Rows from block 9, named by matrix and row number. Rows with one number belong to one neuron. Each number is 128 + 32 x the weight over the matrix's rms, rounded and kept within 0 to 255. All counts start at 0. Numbers have three digits each.
# fc1: first MLP up (model.blocks.9.ff1.fc1.weight, 960x160), inputs 0-39
# fc2: first MLP down (model.blocks.9.ff1.fc2.weight, 160x960, transposed), outputs 0-39
fc1.113:046183107066163192139140134127128170175151121194151108191100107123144140131135060117148146109125123156098160095142111108
fc2.113:081102215128120110160146140146114081118114125163135215091146093137120150134159126192102154159090104046134144107152093069
fc1.114:096148099123102098111164093098187173130107101125171145128137166099088136165153159150130096124154076159122087073119169152
fc2.114:116154135135157146169140145124107075118123094155128105144157157156093121082085054124071121140132165093119125145146113100
fc1.115:148140145085106148063104112175121142125121150201130119111206183125168104081093129074125100153167139106069153109132112173
fc2.115:183143141168127123120091088139108102094144078171179103122067138061125136067102082127134139126132136142148144085110155100
fc1.116:108149136203076142101196124134133153118154151132173177097137114174153118078139079139110153128147171122180126102099184128
fc2.116:119119104128186140140087100178089126103103132189091100115130170115082098150132120137153095138108073134099107142148129070
fc1.117:093129108135142117113109108098119137110141092151117089121073114152180106153142103109146046121066149159162079133110142162
fc2.117:125131123109138166144145147166130077175123093121196090177121119127211114099135149067102111139193155128083070133082187084
fc1.118:109149094132118133147144150128116154164138183083156161097139178132122160126063129167133077091078122141152115106167185139
fc2.118:137130100131196070119103123128128101094142135069162124161088134110105119152130119109121145151150198127128115130128125165
fc1.119:165162168077113159154132129121124124149147126110130142143111094196091112131128151153153112090140157166152124093085158143
fc2.119:115120131072097123144089119125096128136123142151128129125146115096130091167139118089083091068122155145132059129108073187
fc1.120:179162134057172163120136115123105145075132112115135126134138106119089199113137092098144105123114146106152065104083142192
fc2.120:106087141210111155124147162157044121132119136137133140084118132125150109158160139146103113137122078159131193158121139136
fc1.121:110177128151151133109122142095132142096130062163105106151108143137121109077150147150125098121102165123117124150129142159
fc2.121:120113106114133126113130125166133122155108102110109140101145138121109135106148160082112133135133138139133158143114142094
fc1.122:098113168194133152113161116150083206108140175117146145168120095107151052141140072119087142177140226173126137080170154092
fc2.122:104134146161124171189170111151147165118151109153153075115075150173187145148111136111131118146146102128080210141148095141
fc1.123:203104135155120133085130125153148063145175148071182105106149149146120106134124208239178170104112107151181146124079143151
fc2.123:098128136131127139127107130083173143179191092151128067143112143151119124096100113042130171172152110157168196078110125050
fc1.124:084180099085184078135165205161127191106070154132154152135154147108100141101147118147115116100132152123169127075134175125
fc2.124:118117172163124136142109085143119068135093132139126130150120114166163161116178107131113177110112177153177170132146118148
fc1.125:133094165141102202075087169120123179132172137141098118122160159167068082101193138133110127133147166110103143122146096122
fc2.125:104129142122143100096137132130156101156129166127151134183080080117145189126072110081119134179089128176154154160070178133
fc1.126:131095085118143133176096104145169143090157162109138142089148127100110128077139161153126139087111152138119157157140148046
fc2.126:147080152162125136120115162124152154082149124163131105097094116179095164193141137116162108155139117096127108154145097120
fc1.127:143181113071111132099162073122169125101161128082064123098111170158123181123071120172099095137105178065152159116152113190
fc2.127:123068184142105147082160124073162083205180141165087133132058106106120058211113129141139111164117098184122158138067139155
fc1.128:078138152101148141082201111169186071084170119092121142095144170166108102140122162120174152109096118135142128168089131125
fc2.128:159089131149130148104125106087183118138139114186165115072130124209132146108099202102132167158123083084143114092187147094
fc1.129:108152112143154146105140133184160119135148123142127111175130156155126126130091172170124129117101147149165099171130131113
fc2.129:120118146090104168131126157115094136150163137090141128107148121156102182162187097113110144129131096185145076112139130137
fc1.130:129176117111069097119113094107137134112121119122175099131104166138146127118088084076119145134150120116120115153191191109
fc2.130:115125119104190108113101103109098168160136110089089086131114181125088183088163107148172161081167105071171136127063112069
fc1.131:140181097128152122185149219156139075144103095089101140094094140126158093144169117086119116119168071146139057147104122058
fc2.131:152130095178086192084099089093140185097110111133135142119069131188102180123145142130081196085078109123136162084079126127
fc1.132:116164118119047131161124058121132192114120114140118175148151106064123156147195129059119165127123105127173150115141157085
fc2.132:158152113112124092110136101166090122156138113091165129136137127104148147152129075149104086124124151174132138096168102115
fc1.133:089095131155078097150092074129194124167112106129119087083123148131082113156124075148108102101081174105142101093102160145
fc2.133:206135128089164125075205162107130158136086116157152129137106096131117080116113112158100136149194125136113084145143153111
fc1.134:137210089154161115145110144165096147158151089106081074129158103154170148135114090087133068177123148153096164124105126185
fc2.134:076144122123144168171146092127075149126103103131179087161111201165057118135129218128068165160104124140199159188143118100
fc1.135:123124166167164131144132145147167136089150184113142117108172198158149083088137177116178137152167114168133120095117123115
fc2.135:133140081148148066124149149128144137103120133109168101143115137147116108154120115111140146114130081107149133080082132109
fc1.136:135114162094048143154087086199147134106173107091152119136126115118139159165130068159151106161170144167157113100137126162
fc2.136:126078149127139114152101145173097155064079160189171080155118198114105102106069121070106093124125175176108087132127179122
fc1.137:091131086120150089104125055140150087132099146106144149166120162133133149160096152110189129102086115158124135133112146182
fc2.137:131123107154082130115137130109142188126135135165122109136171166160141081097123080131120177118106182113107083107117191132
fc1.138:097123154110124091129130068098102150112113132086095118125093159109082129125139138175123138121111090140096106130138174089
fc2.138:181096094160091140096142125127145114131123150160122123094112154108128098134144128121118128147114122132076156155091135125
fc1.139:165151138115123131126143175158095217086158145125119119116094107167103135086118062103122167142126151157139125094170128082
fc2.139:135100157104098138182151129089092120160080121122171123169073119114160160114120135079155031107165148205132131110114134158
fc1.140:125140160084139110138106100170119138112165102120081129141117135125094124187141165106090061109151128156127062120105125136
fc2.140:141098124086130160112100163106105175104114114139137107114096123196133153163170152142130149129112142184094139047161114139
fc1.141:173160141123138124144108127127081085128127083140137130097098130176115127133144139144079115143163146117107108146126173118
fc2.141:148111113138139125098144137112087141184120145095106128144130125134140134129082090117171103100111059129100161121143099097
fc1.142:132158176141122115110096097198098168108150088130156077136129131102046097167138175096118111134184184138181151099175161118
fc2.142:122151111106107145108124140103159139099103079146133118168106143089157172136124118126120110116132158180134105089097121131
fc1.143:094152123117127150118171117145139135145110106060130130137172113177154163139146071098139107131108149108190134149156137097
fc2.143:109145154129080127149138136157157133077142149112157120151122119065133110141157153189107148076137129143147155130179178123
fc1.144:181107091108144109074095079146138154112136075156110153147109143134138145139177119129105084103160164142120128163138133120
fc2.144:114089094156148093166106151128150106142119156103078163132160124135108129115115127183130139076119180156158162140106153077